config.toml
model = "sound classifier"
dataset = "struck, bounced, scraped and rolled objects made by modal synthesis"
train_examples = 78125
gain_aug_db = 6
noise_aug = 0.002
n_mels = 80
hop_length = 160
input = "log_mel"
spec_augment = false
win_length = 400
targets = ["shape", "action", "size", "striker"]
num_classes = [8, 5, 3, 2]
arch = "tdnn"
norm = "batchnorm"
hidden_act = "relu"
depths = [14]
kernel_size = 5
stem = "single"
widths = [256]
loss = "cross_entropy"
init = "kaiming_normal"
optimizer = "soap"
beta2 = 0.99
learning_rate = 0.0014
beta1 = 0.95
shampoo_beta = 0.95
eps = 1e-08
precondition_frequency = 16
max_precond_dim = 1024
merge_dims = true
one_sided = false
adamw_lr_other_params = 0.0011
max_grad_norm = 0.5
max_steps = 15300
batch_size = 128
epochs = 25.1
lr_schedule = "wsd"
decay_fraction = 0.3
final_lr_fraction = 0.05
warmup_steps = 450
weight_decay = 0.3
adamw_weight_decay_other_params = 0.05
Rows from block 10 of a small sound classifier, named by matrix and row number. Each number is 500 + 50 x the weight over its row's rms, rounded and kept within 0 to 999. All counts start at 0. Numbers have three digits each.
After each channel's rows are labels from the 100 clips, of 14976, where the channel reaches its highest value: "top examples" is what is common among them. Only what is clearly more common there than usual is listed. The data: struck, bounced, scraped and rolled objects made by modal synthesis. In brackets: how many of the 100.
# conv: width-5 conv, dilation 3 (model.blocks.10.conv.weight, 256x256x5, each kernel summed), inputs 0-85

conv.55:564562539419420491513510486512506539476545550548464508507502475453427484550488490484517567445546500613514470643533475460528437494486445521522516646518359528522514482600501582574494579514607521538453494396554471595457518489458514470528547390494500480553466530
top examples: large (93); ring (52); plastic-like damping (48)

conv.171:451537521535558432534512496590525544447556471460446616563415450518463494533488616475402476456465529521513510436561440661478505455491498525536503592470490508424542493472436547518414524434513472551514510411548563521495494433418434566542521486465478461539584513
top examples: rolling (100); hard striker (87); shape: bar (30)

conv.197:490503564428543453481460587543465575463418484577560568545445462474494523438573565510464491485433569473458517486524500593499507528438467537454477527502504576509503509470397517421515467561441533466481504450551480498491529498501399447454492487477439482620386423
top examples: hard striker (100)

conv.73:581606448492583496496454524387447504480570459549528470551482520490441399475441478540386478405492580448517428474542546544539503465479478506514438544351519559456453484599543499523599532455509532489381462451461424514490411551472528402472460454621534401531544498
top examples: reverberation (78); text has "room" (78); text has "reverberant" (78); repeated hits (64)

conv.178:527526419493558497539449426477472457537572496475570454504506479489469534512445432617405551486541511483471484466538491515568463482500428472510418474449547558462616548469445473488558490460521508543528506493528502395462556483538450443553439548372499570532560453
top examples: round plate (60); plastic-like damping (54)

conv.68:484494546443515483487532464537564500532541497494445456440541575466496501521432595469528423519482615461492457442538509426519536476529447537530541402355412440506549530506538518557486497425473504518593477472500431542387487492565434466536536580592478540556492480
top examples: scraping (100); hard striker (84)

conv.100:527518512471558499575567519488468573502548522537521406578516466533499388541552518466511533491531549524505485558469422378512433552518534564465467515529487468560601460514485498509528528445487590443508576491520464462498552523538444491501551521469474532462458509
top examples: repeated hits (77); wood-like damping (41)

conv.151:520495532402506457553497477478572493464492491447508539527419487589484550507501599439512437558449578505562537555552464457445499536493449502471494518530468545494606574476380461512421545463490495502521498606509435562483453617554483529530460477498497504521587486
top examples: scraping (100); striker: soft (88)

conv.66:560408572424465457529367539499472470524493491558479455503557416488522531546436533491506514484566580432579398542568441459522443525487522461494543453437566541497655556475498448517509477481546555500602547473480486466493436559444485476465423516468424540489589463
top examples: ring (100); plastic-like damping (42)

conv.210:555462473433546459513527543514437499510495496519437514533522542560512451522445421508549431503523496631614522529432448473603483507519528518496455445378506509622433468502596422459506486507518524483515526553495532509527472505404403466464518483399498485513444452
top examples: rolling (93)

conv.208:534517518559568414465522483488552568500462490542452543593481539508493497504572437462545560555539444486505500550519463464476554563517591557581610517560462527447485440566578547540465504447551465522463553533475492483494518553457573544519547516538522509522504573
top examples: repeated hits (87)

conv.51:523452497410511568517532532512609437474427531474450475448538431515473492510463500444523391523564477490475466457509570529451484461417422505429561513486516466411556490390483590458521463508561562534479469451484388572564560383508459467410389495639440457618506430
top examples: scraping (99)

conv.195:488434428491562520591506525528441433398528491493547574454462506445408434524594484514507516489471443466540536500424529502581494542488564551447507422535432457486571428461408437467482511642459487592489558511448574428475424552478489606516545513416547532505422545
top examples: rolling (94); striker: soft (80)

conv.174:466542612483477435523445456453501449489477486507487541509483585451508482556507595444539481529463489476431500565591515502476558399483533434493442520453535584477506555482570482504523483487453619378451457526571493477469511509629605434502561495454508479386433488
top examples: hard striker (99); clamped rod (31)

conv.140:559497520463505568516445513544491472565509426513544489558494500522497453475451569476533569520444478524534500463524455611623482489485453530478553574602479501439546538582470461506532521538551475492459536492557469479553384588428475505498564458534588480588489416
top examples: rolling (76)

conv.154:426482494429475554494533545429507518440458527513450518468481462505513622482498464474525513564413526528580459426467510459446418464482555491470413579505497509539552604440475509530463432400456460483526473482539569598487589541420424482587506571459544480490423553
top examples: square plate (85); plastic-like damping (43)

conv.53:523409529502465472425408446542420477459529396409486533482529545545512510505622568493477501400522543530388505448520543598483484581484539484452570433542584413524402532380527479549503426545484528412518490528414462460490477529518540534488480497475537499437499432
top examples: rolling (99)

conv.44:493534521571562518513534486519517441538463454519558490443520568536588483557498490545571575534588437568521476423494480503427514485524556518465506515487461468489422483462537473454523437515491503519496495521441504535520494487525504492522570491572560479489442527
top examples: repeated hits (90); ring (67)

conv.189:573546464386518530666401513535494531510447499569504552479544497482474431434504498439554503487495532515394439414524478499479507415436532508490434461517439536460515501564498603462581573473487488438526420494436455424516521501501450538498483625488405505516530610
top examples: clamped rod (99); one hit (56)

conv.126:497548476567420440500504421534532563416478454432494564506502443598500548532400548387536613492530560455485399565462495460538438564535462459432505524459481470532482486521480576422571549566522517470555563461526467496535513502511523499551482492517454523595538502
top examples: large (100); clamped rod (82)

conv.20:424551451542549447472553524529398514496502606487443557442473509500512528518512506575552447540434418596538525542508430457583426505498465544562489471438579466529511502507499506439511489482478530500556446507417495485551500531531481506426413564538469483586547426
top examples: one hit (77); clamped rod (59)

conv.52:421549470567495496470497555465594482491413471528596445585577474548524585456413521526472506525423470586471486503494396380551503519490524542608568488592553513485475450551407526499548454533465579525524442565463500511502559524442510432482496511521465488406437537
top examples: striker: soft (100); one hit (53)

conv.111:591429517489490484498507470450463445516517498514469458656435544473517495479521576528401518429537412474534463622415491476494524442467530454492391485578617466594545445534453465499492489631480474438536482489532544500457560575485461540606524466537446443506527508
top examples: medium (100); repeated hits (54)

conv.249:423508409505453552396577571584588475488532481450455462462535497414463415441565476527487543472561469461476535499416451611516419512565565572601375490585538497448556468510492461398561501536541497466492571493592468487417467361430509530379498480533554508518507530
top examples: bar (94); one hit (60)

conv.157:408532494542472499487398490540542575548486451384434451557475503439484438474480563466497496560542524532532498512519478545458448482467507447564570461500481512467508416614452437568508577493431411466469462439469502425437486489545529441524513494537422459539354527
top examples: clamped rod (64); repeated hits (51)

conv.88:521530569562522505633512440442512463459505413499501596480497484542511450454511425421439544465507532482470540568414514517493537409607549524542424480555422477481538484434465485575463539529518595486430458486502461412474461454428496405490420417529445501523467468
top examples: clamped rod (66); plastic-like damping (42)

conv.129:533452543381386507497497523473500463586551534485517586528448475494437472500469505584470475504573562448558438473437496489488496374571466482489525514535443499518456436448408523488511483531525438408484518471429476536547627560463511515466537490395517498432521477
top examples: square plate (69); plastic-like damping (36)

conv.122:595527563464498550483492541462518475513533523534513465517485499452559470502348504553460554445499523562448539454484481561574556448499459522502540571482532541376520464566553478683489504585551521531540447519426508530492566550457653490453418490587532512457468496
top examples: one hit (76); clamped rod (61)

conv.105:492416435502424546530549577392523473480406485435507605489503534508391575549540503459501486500440409574511559528496483358523523496533461536429535563507486551503465494534562566437528528473549466502518502562467547458542518446469559502524456501494406525490406413
top examples: large (100); clamped rod (63)

conv.65:487513482510545435522452469475592437600538442535530594547477465533475518557412558473569540550557603536475455560528441467446506558616590425416563493474511533575425491558527402386548489504553424502539419493458501518477517508455552420494390510473492538469481431
top examples: ring (94)

conv.11:445491503476436480572492465461493421481508527454480470506448441478417533561458450384548453543449606483474464612511495478406467436575461461469471562483593459486485493458469508482424514485506545411470478626558611484491450564451538480535502461523549512538557548
top examples: striker: soft (96); scraping (92)

conv.54:560537558532523492444542491485691511509481536408501495438529553568434460455440463588517492512520563532502473505593382615481465520483494508509607461422558477517447489381442485534448578496431465548530509527445507516464626486508460481480551535682496472481554514
top examples: scraping (90)

conv.115:524519490475517561514518464524466432520553426528456617535467474575500528534485530463528510490505534564530544540484536464424517473515456459539486488441487545556540378566606457416470460501477432526576461485501573464450465494522566394418630499388444513507477560
top examples: medium (100); repeated hits (52)

conv.168:517514488473479450494478473483475447519579545445411497456458497489445389501404462505449537489572625437490485478529475557490493445478466497596459576583474476520671444532419502463439483532497482501446453562515483526475412444480554445534515440467517466481583542
top examples: large (62); rolling (60); text has "noise" (46)

conv.60:454546567500462464447448517496459389475468389547517540572479462464459476497558465535479482510513456476476518436468460526503513443467512484595538602433490503436556456571519492448602487520485506434519546427489570440473509513537534473539538451587510562629382443
top examples: reverberation (73); text has "reverberant" (73); repeated hits (67)

conv.47:433539483549470514471478486455483462501480548585488568558517612468416529430544494532472616539517462529488516528518458479526509539468516483491493512528494413603390556516457523417503401534497450419499448467571387408454500547551523569492489520494454514484530503
top examples: scraping (46)

conv.182:525508533463489503540500595475440568521484548494444449692485549495464468519481480509432588559509548524470517541569503440524491480524488438465497534513525469420531449403454476565510579465439549407524545547509474617587469542485448437479535430518492586446541483
top examples: repeated hits (92); medium (62)

conv.205:382472492536519460569477480501555434466535491483529515445484514557616482572470548581531468536515555547484514488503386489505483512402518500458526612518520516513578455529452582457495530439430505481503552542645480447410458479526496575433409496507456459426558495
top examples: scraping (97)

conv.110:466582390501432534509555500470450461582396405508478497523438504524475526434539560437559554495503497511493533506400611463483446454516408431573499505450512525602592544415542530458407531531509396492534460562557503404559512545555516511515535460482481455518543501
top examples: round plate (89); medium (87)

conv.32:532482492558480422548579441494513506464521579537564497550447540475516481466490501539512446529498502497516552574517536470497544590550525497426554505563519385476389564592514484576457550451490516488457516471458524400518544600511550494542474476477411471407461525
top examples: rolling (60)

conv.127:495510595517539506456405489470632578558420523485552510482491429401461563486471459516429514517554426450520461435478495410450507535606461479406512512473528526601535542515578501482462568518568474466458514536486457491431466533504474601519511465447528486534474446
top examples: scraping (99)

conv.143:521505438466489485515504484453431539465514466456475401563563421449499486556420624499473523456510719433555600504517512479452465408563469621454503538533388519388509509504488411526525468514548532559471533541472561463466438488566425425489434446503499531587529457
top examples: square plate (100); plastic-like damping (46)

conv.136:505467431534470521574523399468531455510573470538544556501422459523471575468412503525498496472536491549504585586466493457532461392454404428487585492544529610471525464487495499530574464449502541499539488432453501356507508530510469468473403484491515520584532512
top examples: round plate (76); one hit (58)

conv.218:436558443465379534611421456476504523548520432484573573561490589474458449428517516446554513525550454494448536503473520472509454458542363565530387571508469423589426434499444425513503522495407544396528489515524513479503465501447545500444569508487553439454543543
top examples: bar (88); plastic-like damping (38)

conv.8:589448499495511540481477413508502429563517512499483575519549499550410528514498441428479559553439468459525572524495507384415617571456430441525415596508445530452483456448500581445522458496621428423534507552462406501510433464486517456555528454456500461525504540
top examples: hard striker (88); rolling (48); shape: membrane (32)

conv.131:534434512500516523559510526430455403563467539357548517461404499531453630484530538553498530579524441515511529556565528470448496511522453496462460512463598514508522497451483503529491584485455572457473537531537553542498435473494465413590415511561507444506541465
top examples: repeated hits (46)

conv.29:466484465420449528542540554532553467488553450472615496507501551515452416509595538558440452535492556502447465540465563485471543448510495493511517538529502480486466513480525538532438491497503439475494547543471408544445472453498576552450508529545567524485449538
top examples: bar (80)

conv.227:447494536480432503461515446521498534594472478515529476487530533474492525514538524453518514403518509524597551550464530457459518518502573434538524573518399579518486514485440441429565529509419387529499553486477504510562537469500453465489502587521434491498524643
top examples: medium (100); bar (72); steel-like damping (47)